From a checkpoint of a small class-conditioned image diffusion model.
Model: 17.1M parameters, layers 6.
Rows from block 2 of a small class-conditioned image diffusion model, named by matrix and row number. Rows with one number belong to one neuron. Each number is 50 + 10 x the weight over its row's rms, rounded and kept within 0 to 99. All counts start at 0.
After each neuron's rows are labels from the 100 images, of 14848 (inputs lightly noised), where the neuron reaches its highest value: "lies over" is the class under the peak. Only what is clearly more common there than usual is listed. The data: rendered landscapes of hills, water and sky.
# fc1: MLP up (model.blocks.2.mlp.fc1.weight, 1280x320), inputs 0-79
# fc2: MLP down (model.blocks.2.mlp.fc2.weight, 320x1280, transposed), outputs 0-79

fc1.701:53 52 45 51 53 54 57 53 59 33 52 51 66 50 51 39 30 46 31 53 48 65 67 55 68 50 40 56 54 16 39 39 43 51 56 43 52 38 44 42 51 56 50 61 46 40 44 47 46 50 47 59 61 44 52 54 43 44 49 55 62 47 50 50 40 48 54 60 37 51 57 52 48 36 46 61 49 52 51 56
fc2.701:54 54 56 57 55 68 51 52 34 51 46 25 82 65 48 35 58 57 68 57 57 53 53 58 45 40 38 59 55 64 45 35 47 76 54 41 64 56 45 53 35 53 52 48 36 50 55 46 62 52 55 56 44 61 49 66 35 50 56 45 43 37 33 44 51 63 66 53 42 50 44 45 41 42 61 51 70 47 68 65
lies over: sky

fc1.271:42 51 46 38 53 57 44 56 63 53 60 41 60 58 44 53 56 56 66 56 35 37 43 53 40 44 54 21 48 55 59 57 45 57 40 64 37 49 57 61 59 43 50 62 77 60 41 29 51 45 52 48 50 52 62 36 63 48 59 44 46 35 57 46 66 42 40 52 53 67 66 44 61 54 45 54 42 58 57 43
fc2.271:49 52 61 59 50 45 51 58 36 56 33 53 54 44 58 44 40 47 48 52 36 25 49 36 62 38 42 40 44 50 45 46 53 56 59 54 42 46 44 45 56 62 54 53 44 48 61 24 43 37 64 50 56 45 50 68 66 49 38 42 59 43 56 54 38 55 45 40 29 52 67 59 54 52 55 54 53 46 66 37
lies over: sky

fc1.135:50 48 45 56 23 55 56 53 53 44 59 53 48 25 65 46 42 64 47 63 55 45 46 44 57 47 46 51 52 40 50 46 23 56 40 55 42 21 49 48 43 45 29 77 56 67 42 53 55 50 53 45 47 50 60 55 63 55 45 42 34 51 45 53 41 43 51 40 45 36 48 41 45 87 45 39 57 48 43 48
fc2.135:52 42 53 52 27 50 41 61 65 50 60 44 47 53 57 52 25 49 45 46 56 42 30 57 57 28 41 37 56 57 57 47 55 48 40 48 40 47 55 68 48 32 42 35 57 39 44 59 40 63 42 62 43 34 57 52 71 53 78 42 59 64 47 54 38 65 61 70 54 58 43 60 55 60 38 58 57 48 42 61
lies over: steep ground

fc1.124:39 43 48 48 33 76 47 46 47 40 40 59 65 47 62 66 54 51 39 60 53 57 51 66 46 50 59 56 56 32 41 47 41 38 45 56 61 46 55 76 52 71 52 74 49 47 43 52 57 51 51 47 47 55 38 51 58 47 46 36 49 49 45 39 64 41 52 53 45 34 51 51 44 41 42 45 55 54 67 41
fc2.124:57 46 55 60 30 74 53 41 45 52 81 60 71 47 56 49 60 42 51 31 52 44 52 40 61 31 58 54 45 73 51 53 56 36 48 58 54 52 47 52 46 57 55 40 62 65 61 46 31 54 41 47 46 55 50 51 50 52 63 49 49 70 49 60 65 58 66 36 46 59 55 69 50 46 30 47 56 51 57 45
lies over: water

fc1.266:63 50 52 47 40 42 55 34 40 40 48 38 40 44 53 45 53 47 60 43 60 52 49 48 52 65 47 59 63 48 32 56 42 57 56 40 35 35 49 69 48 34 48 40 45 64 50 58 47 51 46 62 42 53 38 43 71 68 43 27 57 52 45 39 69 50 57 47 62 57 49 49 46 39 57 46 52 37 48 43
fc2.266:69 57 54 41 54 40 48 44 46 58 53 30 47 52 46 32 58 58 58 46 42 41 50 61 68 59 33 59 51 40 51 48 55 42 58 41 70 55 49 39 41 47 42 50 59 42 56 53 47 45 50 53 38 41 43 57 57 53 35 39 53 62 42 48 61 53 42 25 41 44 46 42 52 40 57 51 58 50 39 49
lies over: snow

fc1.404:48 28 63 47 49 49 43 66 62 52 49 69 51 52 58 57 49 30 60 41 41 41 47 47 28 41 37 36 41 42 53 15 57 48 53 60 56 53 53 34 42 62 54 65 58 31 45 46 69 71 50 39 60 43 33 57 53 63 60 45 48 40 43 50 51 47 48 44 54 53 38 41 22 53 47 57 44 44 53 45
fc2.404:41 35 42 45 64 42 58 61 46 42 31 80 50 41 48 57 60 52 48 57 55 41 49 55 73 38 62 27 35 59 53 20 48 58 49 54 47 59 49 49 43 49 45 49 57 45 57 41 43 87 52 61 53 42 43 46 54 42 54 46 55 23 37 69 27 47 64 51 53 46 46 47 25 43 43 50 34 55 45 49
lies over: snow

fc1.614:44 37 47 50 44 52 47 53 53 59 58 55 52 48 43 47 44 65 45 61 44 61 40 41 61 43 61 51 50 58 45 44 58 58 45 57 68 48 47 50 42 47 51 47 39 36 45 54 41 61 46 64 50 66 53 49 45 57 32 34 57 55 56 51 53 57 65 69 49 54 72 47 42 47 49 53 55 46 38 53
fc2.614:48 74 53 34 43 49 49 41 56 58 57 32 37 53 52 43 51 50 50 61 56 44 53 67 37 55 53 51 54 68 49 34 54 56 52 76 38 52 46 50 52 47 47 46 59 47 55 67 46 54 42 48 54 54 49 54 51 52 41 54 45 52 47 51 51 51 41 55 21 47 38 58 46 51 50 56 51 43 33 43
lies over: gentle ground

fc1.530:37 48 63 65 61 46 43 51 36 56 57 36 49 48 47 66 48 67 61 50 49 68 39 48 51 49 50 43 58 59 63 59 56 41 52 74 48 48 57 46 37 48 58 49 45 57 36 74 54 55 44 42 43 64 57 58 35 58 39 40 48 35 65 31 56 49 40 51 35 55 52 47 47 49 33 60 48 45 42 52
fc2.530:50 46 61 47 49 53 37 51 43 46 24 51 28 46 49 56 55 45 48 62 42 48 51 42 59 50 48 46 47 55 40 48 50 48 47 47 41 59 37 48 27 64 53 56 55 41 42 45 54 60 60 47 50 28 50 57 57 48 51 42 51 59 62 67 48 59 57 52 31 41 60 45 55 44 47 53 36 39 73 50
lies over: sky

fc1.304:44 52 40 51 57 30 43 41 47 47 63 54 38 59 43 64 32 39 51 58 46 70 37 43 41 55 50 60 51 54 41 42 46 39 45 51 44 69 34 63 41 53 41 59 47 65 38 68 37 69 40 37 62 34 30 47 44 50 47 49 53 49 43 43 58 45 70 59 69 46 43 52 43 55 35 54 37 47 47 46
fc2.304:39 69 60 39 47 54 57 23 35 56 47 44 27 50 34 53 55 68 37 46 52 54 44 79 50 50 48 27 48 50 55 40 55 44 63 51 43 57 49 61 44 58 37 40 65 40 56 44 60 81 45 47 38 32 50 55 35 57 60 50 51 56 42 57 32 49 43 56 51 54 42 40 55 55 53 44 52 58 62 48
lies over: steep ground

fc1.557:46 37 47 42 48 56 63 74 53 83 54 49 27 46 47 60 60 30 40 55 36 61 43 37 64 53 49 42 65 38 43 55 50 46 54 64 35 54 54 55 53 53 52 60 51 54 50 45 38 51 53 41 51 69 47 55 45 49 51 50 53 57 58 42 40 42 32 43 40 42 59 59 77 60 62 37 68 48 37 43
fc2.557:53 58 47 35 57 56 63 69 44 47 44 55 63 51 55 30 46 48 46 50 47 41 39 65 53 35 51 42 46 73 52 49 59 48 48 50 56 53 40 57 41 49 47 54 48 48 70 24 28 42 57 49 56 32 50 37 47 57 39 50 49 33 51 45 40 73 51 32 34 47 63 52 58 52 48 58 47 55 70 53
lies over: sky

fc1.408:68 51 35 64 50 49 55 57 45 40 52 54 65 43 47 55 47 46 55 36 56 47 65 67 56 42 56 55 46 52 53 83 34 64 60 32 38 28 60 38 58 60 56 48 53 52 49 56 46 47 54 52 49 50 54 58 66 52 64 54 56 67 65 66 55 76 54 45 30 49 67 60 56 48 58 54 62 75 56 57
fc2.408:56 36 48 58 58 54 46 54 37 58 42 38 45 38 46 60 56 35 52 50 59 49 66 42 58 51 44 53 57 31 53 74 39 63 48 27 40 49 55 40 40 54 32 55 52 30 51 31 41 49 35 34 43 44 30 70 49 47 53 54 49 48 65 57 61 20 57 53 43 57 66 42 60 44 43 59 40 41 45 52
lies over: water

fc1.692:39 57 53 49 46 37 69 88 47 58 48 39 54 54 55 29 41 40 53 46 49 33 52 76 54 62 35 46 48 50 46 44 39 47 53 35 16 49 48 53 45 42 59 42 34 44 38 54 48 45 58 60 46 43 46 40 48 47 36 49 54 52 55 50 45 63 69 59 71 55 47 66 45 43 37 36 41 39 34 42
fc2.692:38 55 53 41 56 54 50 84 54 59 69 50 55 56 46 38 43 39 44 48 37 27 51 39 55 65 55 53 51 48 53 57 60 41 42 41 65 47 53 44 64 46 42 51 43 38 49 52 55 48 42 51 57 76 45 38 22 51 65 38 54 61 52 53 50 52 46 43 66 48 48 36 42 62 49 44 63 54 46 56
lies over: steep ground

fc1.565:50 39 58 53 48 55 41 51 60 38 39 52 47 51 38 38 42 60 47 74 51 49 52 45 56 59 40 40 51 59 58 62 46 34 41 39 36 58 48 58 46 51 43 48 36 39 33 68 65 52 56 37 47 61 52 62 35 46 55 55 56 39 58 46 35 42 56 57 46 51 50 46 42 45 51 43 34 38 62 53
fc2.565:40 47 55 56 55 50 50 64 59 44 56 36 48 39 52 50 50 44 34 53 67 61 47 43 38 54 55 46 48 58 47 52 44 65 46 99 45 62 48 48 41 57 45 46 47 37 55 53 43 57 54 56 45 58 37 51 56 54 63 49 55 68 52 51 50 29 44 51 49 43 43 44 54 48 41 49 60 46 50 35
lies over: sky

fc1.667:46 34 59 48 62 52 58 46 49 55 42 44 59 45 54 49 62 48 40 45 54 50 60 56 39 33 47 64 40 58 48 51 61 62 50 69 54 40 47 31 48 60 39 47 49 64 61 57 52 50 47 38 61 40 43 52 62 48 56 51 44 42 55 62 67 60 45 43 52 47 50 45 42 58 53 44 45 48 48 68
fc2.667:45 41 47 47 50 56 52 62 68 58 39 36 53 40 41 51 42 62 59 47 51 58 39 47 47 33 37 55 57 43 51 55 64 60 60 69 45 59 50 76 56 54 45 66 42 66 60 60 67 56 61 57 50 60 42 78 55 56 22 53 41 47 45 53 60 39 53 63 46 51 27 57 44 51 58 43 48 55 45 65
lies over: snow

fc1.183:63 73 61 51 57 40 51 38 48 39 50 50 59 53 48 49 45 45 47 59 40 65 59 59 64 48 51 40 44 42 66 62 47 40 51 24 70 41 46 43 57 57 54 48 61 49 59 60 37 36 24 43 66 44 37 63 59 55 51 52 54 37 57 54 54 12 51 39 58 40 28 54 58 52 64 44 62 67 52 53
fc2.183:51 66 51 63 49 53 56 44 55 56 58 42 52 49 49 41 34 58 56 53 37 63 41 57 42 47 31 57 48 53 36 66 50 55 50 31 19 47 46 52 53 63 54 44 45 50 56 77 56 32 39 49 51 37 45 52 63 49 60 57 48 50 67 68 45 75 53 41 66 43 39 71 55 48 52 53 39 55 52 60
lies over: snow; water

fc1.407:65 59 61 36 45 41 60 51 52 59 45 45 49 52 53 39 45 42 55 50 39 50 64 54 49 55 57 66 40 46 42 52 62 55 52 55 47 55 50 57 52 54 45 29 55 53 60 54 55 42 32 51 41 41 38 45 51 67 34 46 57 34 57 44 55 36 71 55 55 42 27 46 47 53 52 28 53 51 49 57
fc2.407:68 61 53 59 55 32 48 48 48 54 49 44 37 54 37 42 51 44 56 34 50 49 36 51 49 51 62 67 48 58 47 68 67 60 55 53 52 54 53 55 43 50 46 50 61 45 40 59 22 44 68 54 55 62 63 68 58 49 51 58 41 41 63 50 52 57 33 38 37 42 30 44 50 40 48 54 50 48 41 53
lies over: steep ground; snow

fc1.32:51 47 52 48 63 49 51 53 45 40 42 59 43 61 59 44 47 66 58 46 56 35 51 63 43 60 63 47 57 43 60 70 51 52 42 41 39 40 52 42 47 52 63 55 34 39 56 63 80 43 59 49 34 49 54 46 40 46 54 60 52 51 58 38 63 45 50 46 31 66 54 53 54 52 39 57 43 33 44 58
fc2.32:49 48 41 46 49 53 44 65 47 40 71 43 52 45 49 62 57 54 54 50 43 61 50 38 42 41 45 44 47 49 54 71 50 57 53 82 44 49 63 43 52 44 37 43 59 47 50 52 26 45 57 51 28 60 41 64 49 52 61 47 60 39 54 48 51 47 42 53 36 45 47 30 49 58 64 41 63 32 29 59
lies over: sky

fc1.645:42 50 54 63 34 50 54 24 64 46 46 46 48 49 52 56 56 34 33 54 39 43 51 70 48 60 42 50 50 73 47 51 53 62 40 62 42 57 49 51 39 53 48 53 50 48 29 50 56 56 39 41 51 40 48 49 43 37 35 47 58 71 52 40 25 45 65 61 43 42 62 64 54 47 50 47 53 54 67 59
fc2.645:44 57 59 49 53 49 45 40 46 47 52 40 37 42 44 78 50 59 35 48 57 46 70 50 59 53 48 48 49 49 48 47 45 58 52 52 50 51 41 49 55 56 56 46 45 53 39 53 56 58 58 50 64 51 50 61 58 47 52 51 55 86 62 67 57 30 35 56 40 53 50 33 55 54 45 51 36 60 32 36
lies over: sky

fc1.483:36 63 63 52 52 44 47 47 53 39 55 62 40 40 37 49 58 71 53 68 44 51 60 35 60 61 52 32 56 50 69 70 50 38 44 51 43 60 41 42 58 55 49 57 60 44 38 35 56 45 45 25 34 54 61 64 45 44 48 60 52 46 63 51 70 50 58 56 62 54 62 56 68 38 67 55 49 67 70 46
fc2.483:54 47 56 47 55 51 55 34 61 53 44 49 26 46 46 75 49 52 54 69 59 55 52 27 59 53 46 37 42 57 35 50 42 46 55 63 59 58 48 50 60 60 57 53 35 45 47 34 59 46 57 54 40 45 43 61 47 44 43 55 56 71 58 67 55 46 56 47 51 51 63 41 49 42 57 43 47 54 65 51
lies over: sky

fc1.422:46 57 46 45 40 71 45 18 40 55 43 58 37 60 36 63 54 45 49 52 49 36 41 48 55 61 54 68 47 23 42 51 38 55 51 63 46 51 50 38 66 62 46 45 49 51 49 47 54 57 34 51 52 62 48 43 61 41 58 41 50 54 61 45 46 32 60 60 55 50 28 44 43 51 45 41 38 63 60 48
fc2.422:46 63 39 54 50 68 62 50 51 63 38 55 52 61 48 65 29 69 61 59 57 80 54 40 50 52 45 62 53 56 41 54 47 65 55 63 54 52 47 45 32 43 43 58 41 35 54 44 60 59 51 56 34 39 36 67 39 46 50 49 51 49 49 61 55 47 59 52 46 51 69 66 46 49 42 43 63 69 69 56
lies over: water

fc1.255:52 44 58 52 42 48 42 36 49 43 31 51 36 41 50 63 63 71 55 52 41 31 45 36 59 63 62 50 27 35 40 51 61 65 44 55 52 34 55 50 58 36 48 22 45 50 51 53 42 63 48 46 35 43 53 51 49 41 41 53 51 53 45 39 47 49 49 70 54 66 46 56 43 74 50 56 46 45 58 62
fc2.255:49 47 51 39 49 47 38 35 64 50 51 38 39 59 43 55 50 53 32 53 64 31 55 54 59 52 55 45 43 67 49 48 45 63 53 56 42 62 48 53 70 45 58 84 55 55 41 52 59 73 64 38 55 51 54 54 52 48 49 55 50 40 33 70 44 47 57 23 64 53 51 43 48 57 60 39 49 61 47 67
lies over: water

fc1.45:60 44 55 34 50 58 73 47 54 38 41 61 41 48 56 42 50 49 52 48 51 47 59 58 55 36 30 27 55 32 50 51 66 47 60 44 53 49 60 55 51 28 40 49 42 57 34 44 49 51 38 48 59 48 54 48 44 50 60 44 42 40 50 35 68 47 56 44 43 73 55 55 43 53 38 60 42 54 49 36
fc2.45:36 50 45 45 53 69 62 69 59 36 66 55 46 57 50 33 53 45 48 44 29 42 49 47 48 43 48 32 51 46 48 63 51 67 45 65 49 50 56 49 58 48 41 52 61 50 45 66 45 44 55 60 40 36 40 45 58 50 52 55 47 61 59 48 40 48 40 58 42 49 50 26 31 52 57 40 55 35 63 53
lies over: snow

fc1.506:62 40 51 53 76 45 43 43 45 56 50 54 44 38 76 47 59 54 47 58 63 48 47 45 37 54 55 50 43 38 21 54 31 43 44 59 47 44 49 57 46 58 66 45 56 60 41 52 66 54 50 36 42 47 32 63 69 46 50 51 43 39 55 43 56 51 42 55 51 43 50 36 38 48 40 66 45 43 44 47
fc2.506:71 34 41 60 61 31 41 47 51 42 51 62 55 60 58 51 48 39 62 49 68 44 51 47 40 49 53 44 51 68 65 57 50 49 56 52 59 47 44 55 54 70 53 63 66 55 70 38 30 59 35 57 72 54 36 49 54 52 67 63 51 47 56 34 48 47 49 44 53 59 39 64 36 52 38 39 47 67 35 43
lies over: snow

fc1.59:41 46 53 58 45 57 69 58 64 34 60 62 32 48 55 51 70 39 72 22 35 48 55 50 58 35 47 56 59 49 46 53 69 46 53 51 41 49 53 36 45 51 51 53 60 39 46 34 55 62 58 36 36 43 29 54 40 54 54 55 73 63 47 47 41 47 44 42 64 46 62 51 42 38 28 47 53 57 37 48
fc2.59:46 47 56 56 61 62 35 58 40 75 47 55 37 50 52 50 60 63 37 59 51 59 69 51 50 27 41 52 76 59 43 47 43 65 43 55 52 47 59 58 47 58 46 51 49 70 53 30 53 76 52 34 63 47 46 44 57 49 35 42 46 40 41 59 29 35 51 67 45 56 71 50 52 60 36 49 36 35 46 55
lies over: gentle ground

fc1.718:49 44 45 67 49 52 53 60 51 55 43 54 52 47 59 52 55 61 42 56 26 55 51 61 47 52 53 56 62 51 34 69 41 50 48 70 65 56 66 48 40 53 49 46 36 51 46 59 41 57 35 59 52 65 51 42 45 39 54 52 45 59 62 49 52 42 45 40 30 51 51 58 62 37 46 53 60 41 76 52
fc2.718:42 59 47 69 49 43 51 73 46 52 39 64 61 51 54 43 45 60 46 50 49 60 68 57 57 71 44 39 55 61 51 57 34 65 48 47 41 65 37 64 72 60 61 69 38 44 39 36 42 48 52 62 54 44 60 71 45 51 39 49 54 49 60 67 58 56 50 26 35 54 59 55 51 47 54 45 54 44 54 67
lies over: water

fc1.582:58 34 40 48 51 51 56 42 28 57 32 35 56 36 45 60 66 40 44 48 66 63 63 61 66 49 64 39 62 58 62 44 48 49 52 58 45 58 58 44 37 51 53 49 46 43 51 49 42 57 47 59 51 45 56 74 44 54 56 43 65 57 56 49 75 50 53 41 35 57 34 65 47 43 57 57 50 35 56 46
fc2.582:37 39 48 47 41 61 58 45 52 47 44 39 64 56 57 53 50 50 38 66 48 50 52 46 59 49 52 37 46 59 51 59 40 41 47 39 59 46 50 48 59 50 53 51 45 54 61 71 61 58 64 48 46 51 59 25 42 56 56 45 38 10 55 50 65 84 47 63 50 55 31 52 55 48 40 53 56 50 53 43
lies over: water

fc1.588:55 63 57 50 46 47 56 53 59 36 61 48 53 62 50 50 59 47 45 39 58 53 43 36 49 54 30 49 63 35 47 45 64 55 69 52 53 51 51 21 42 54 68 41 53 41 40 52 51 52 55 58 46 47 76 47 44 64 44 38 20 39 45 49 53 38 46 52 52 67 46 41 39 56 52 43 37 48 55 51
fc2.588:56 59 56 49 55 39 55 59 57 48 60 64 48 47 58 43 52 57 52 56 56 37 62 68 33 60 32 52 41 60 51 51 51 51 52 52 59 46 53 68 33 41 61 55 61 42 54 44 42 66 48 62 44 50 60 52 51 52 72 28 72 45 48 38 49 63 52 53 50 44 48 51 40 55 39 60 61 40 54 52
lies over: steep ground

fc1.631:45 32 47 33 48 47 46 59 53 46 43 54 46 42 51 36 44 44 64 48 34 49 53 39 23 71 49 36 50 44 52 53 63 42 41 52 44 56 54 56 34 41 43 50 66 37 46 64 63 50 48 43 45 65 53 20 39 36 61 47 50 34 70 51 53 53 44 55 29 63 48 53 61 55 47 41 49 48 52 57
fc2.631:52 72 72 66 53 54 46 51 56 47 57 32 46 37 47 30 49 43 54 48 40 62 65 36 49 36 48 51 46 34 50 42 36 66 47 60 34 63 40 54 50 62 40 49 46 35 40 43 47 55 47 44 50 58 37 48 28 43 58 47 55 50 57 52 58 44 39 55 47 50 60 55 44 37 53 55 72 41 42 34
lies over: sky

fc1.336:46 41 51 51 44 40 53 46 27 54 40 36 64 54 64 69 46 51 50 67 28 55 68 24 54 61 50 39 51 47 52 77 33 46 61 51 60 42 47 44 49 65 61 53 47 67 36 54 53 57 54 31 36 50 54 41 45 61 52 42 45 54 57 51 50 42 49 54 50 55 60 43 38 35 40 47 48 35 55 47
fc2.336:52 51 61 68 49 72 45 62 51 54 40 46 44 49 44 61 42 53 61 48 52 51 59 57 55 59 54 59 44 44 54 42 46 34 40 40 33 45 45 44 47 48 53 50 48 47 46 58 61 58 56 55 48 34 56 37 37 46 42 41 55 52 48 57 60 75 65 52 35 51 32 40 40 50 44 58 50 43 72 43
lies over: sky

fc1.518:47 41 51 47 52 56 62 69 64 42 49 61 51 44 58 64 45 49 40 55 53 42 52 41 65 41 56 30 52 42 56 56 55 42 51 58 40 52 49 48 42 49 50 49 58 59 38 45 62 45 56 44 44 62 56 13 52 59 48 48 58 33 58 51 50 49 59 66 42 57 60 50 66 50 62 47 45 51 53 46
fc2.518:44 63 45 45 45 45 35 57 63 39 63 62 44 49 49 39 38 52 30 46 27 68 44 69 55 61 53 52 52 28 51 51 42 46 45 71 44 51 59 47 44 49 55 44 42 34 48 38 20 51 41 65 52 49 49 51 45 50 52 43 52 48 54 56 54 57 57 50 56 55 53 41 53 48 49 58 43 35 50 49
lies over: snow

fc1.674:54 69 52 71 37 36 48 41 64 56 71 51 54 60 68 33 40 50 41 38 43 66 51 42 49 24 65 48 73 61 46 41 50 44 54 42 51 51 41 44 48 54 54 56 36 53 55 55 60 46 49 44 42 59 44 71 36 45 43 38 43 75 53 60 44 48 63 45 45 44 40 39 57 53 48 32 63 49 43 50
fc2.674:38 50 48 47 52 42 59 41 68 47 80 55 58 41 54 53 46 46 52 44 38 58 50 55 52 43 63 66 44 45 52 47 46 39 61 59 47 52 50 44 45 43 41 57 42 43 54 41 40 43 46 51 44 49 54 44 54 60 60 58 47 47 55 51 29 37 43 57 54 57 49 73 63 48 61 38 53 55 34 62
lies over: snow

fc1.338:57 29 50 63 43 34 37 53 59 58 48 41 50 49 61 50 48 42 40 64 45 52 61 51 61 43 50 32 63 62 42 42 48 51 44 35 36 40 51 41 67 64 45 45 38 45 56 53 41 66 49 45 53 55 44 64 63 62 46 43 15 38 56 55 74 45 61 48 46 76 53 57 35 47 56 53 62 43 48 45
fc2.338:59 35 50 36 51 41 63 60 60 52 57 44 56 52 58 33 43 56 51 53 60 48 35 49 39 52 49 46 41 51 51 39 64 58 51 42 71 56 48 42 52 56 58 56 31 61 52 50 50 69 45 78 39 45 54 40 47 58 80 67 58 36 37 28 75 44 46 49 63 52 54 59 46 50 47 58 60 38 53 47
lies over: water

fc1.278:51 59 57 45 50 43 50 51 50 42 43 46 53 57 46 50 37 64 63 45 43 58 33 51 61 43 59 46 48 31 42 60 54 52 56 40 53 40 49 56 53 48 39 51 38 57 51 45 46 54 53 45 51 61 59 60 59 52 37 61 52 35 45 55 59 51 62 36 55 52 45 49 55 40 64 35 61 78 41 45
fc2.278:45 48 49 39 51 43 55 16 81 60 51 60 57 60 44 55 35 58 61 44 58 37 43 64 47 40 43 62 55 47 49 61 43 54 47 52 34 46 56 60 55 44 53 43 36 55 31 51 43 34 41 46 39 55 43 48 53 45 53 46 49 32 50 48 52 38 53 54 62 41 55 68 49 47 47 57 54 56 62 65
lies over: sky

fc1.477:63 61 39 54 32 52 51 34 51 44 39 49 37 42 46 46 43 49 63 47 41 57 28 62 50 56 59 33 45 45 53 51 53 52 63 32 55 51 44 53 44 50 55 54 53 53 35 51 43 58 42 25 56 61 42 37 55 53 42 46 39 66 47 49 20 43 43 42 60 44 66 47 48 47 42 42 43 44 28 63
fc2.477:45 39 46 68 47 57 63 41 41 46 60 57 60 37 46 61 45 51 51 42 57 49 60 45 64 63 44 53 54 73 53 64 49 34 48 35 57 51 53 53 42 54 46 45 61 53 45 34 60 49 52 38 24 67 54 68 44 60 40 47 52 58 51 49 64 82 58 66 34 51 75 46 48 47 59 52 60 39 44 47
lies over: sky

fc1.256:58 43 42 52 57 58 50 40 35 55 37 47 53 42 42 46 56 42 54 55 51 53 51 66 31 55 71 51 44 48 43 51 44 57 36 63 42 46 66 67 45 48 31 52 44 59 41 41 44 50 51 51 58 62 60 45 70 65 35 36 43 59 47 50 48 72 50 44 58 67 54 41 47 32 58 52 53 41 50 43
fc2.256:44 46 38 55 51 60 52 41 45 51 29 39 56 49 56 52 31 56 57 47 55 46 40 37 43 47 59 56 40 48 51 44 62 31 49 59 60 51 52 50 50 44 58 47 41 47 48 45 48 24 49 57 56 45 63 52 53 47 85 51 57 62 46 57 50 29 60 47 59 44 50 59 40 48 33 52 50 62 47 42
lies over: steep ground

fc1.444:44 68 58 59 38 45 53 35 61 59 50 44 62 48 42 44 44 53 27 59 47 50 68 47 48 55 49 34 80 47 67 37 50 46 60 57 31 57 49 28 41 43 39 61 49 47 67 51 30 38 41 50 36 51 49 40 50 44 40 47 31 52 46 54 44 48 63 42 47 57 43 49 57 39 34 61 49 53 51 40
fc2.444:33 80 60 35 53 35 52 46 53 61 45 54 48 54 60 49 57 49 65 49 34 51 45 60 60 40 50 35 51 50 49 42 51 54 40 48 45 49 53 60 58 62 58 47 57 42 46 43 55 32 51 57 39 40 57 49 59 52 62 51 68 53 59 50 60 56 47 61 50 59 62 62 59 48 19 46 41 55 68 46
lies over: snow

fc1.652:44 41 59 58 34 56 47 65 55 53 54 56 61 50 54 36 50 63 39 72 46 55 43 51 50 47 65 43 37 37 42 46 62 46 30 36 57 54 58 51 43 47 50 54 69 50 57 59 76 45 37 48 45 60 47 46 38 44 35 43 49 49 67 48 63 55 46 46 54 40 43 53 69 46 46 43 37 53 49 53
fc2.652:61 42 46 61 56 55 47 67 42 45 67 42 63 39 55 52 49 38 38 47 52 48 50 57 52 52 44 53 49 49 64 37 53 58 51 62 48 55 25 53 42 46 39 54 38 33 57 49 41 49 43 51 33 51 39 60 22 48 59 42 45 54 58 60 50 48 53 42 47 54 44 57 57 54 59 48 67 43 56 43
lies over: sky

fc1.586:56 36 54 53 46 44 58 43 46 52 59 57 63 40 38 57 44 60 39 45 47 61 50 42 65 47 46 40 53 48 43 59 54 45 44 46 57 44 35 64 54 51 39 38 43 61 27 47 46 57 58 45 36 58 58 58 41 44 46 40 49 25 56 50 35 50 66 39 60 62 58 46 45 50 57 42 39 46 82 71
fc2.586:61 37 48 46 50 36 52 49 53 49 61 40 51 52 57 47 51 61 45 43 52 55 58 30 57 36 50 48 64 38 61 34 58 63 46 54 30 42 46 52 45 51 51 50 44 48 25 49 62 46 62 34 48 62 50 50 41 44 37 35 55 28 54 58 67 63 60 58 50 45 60 44 48 44 70 49 67 37 48 57
lies over: sky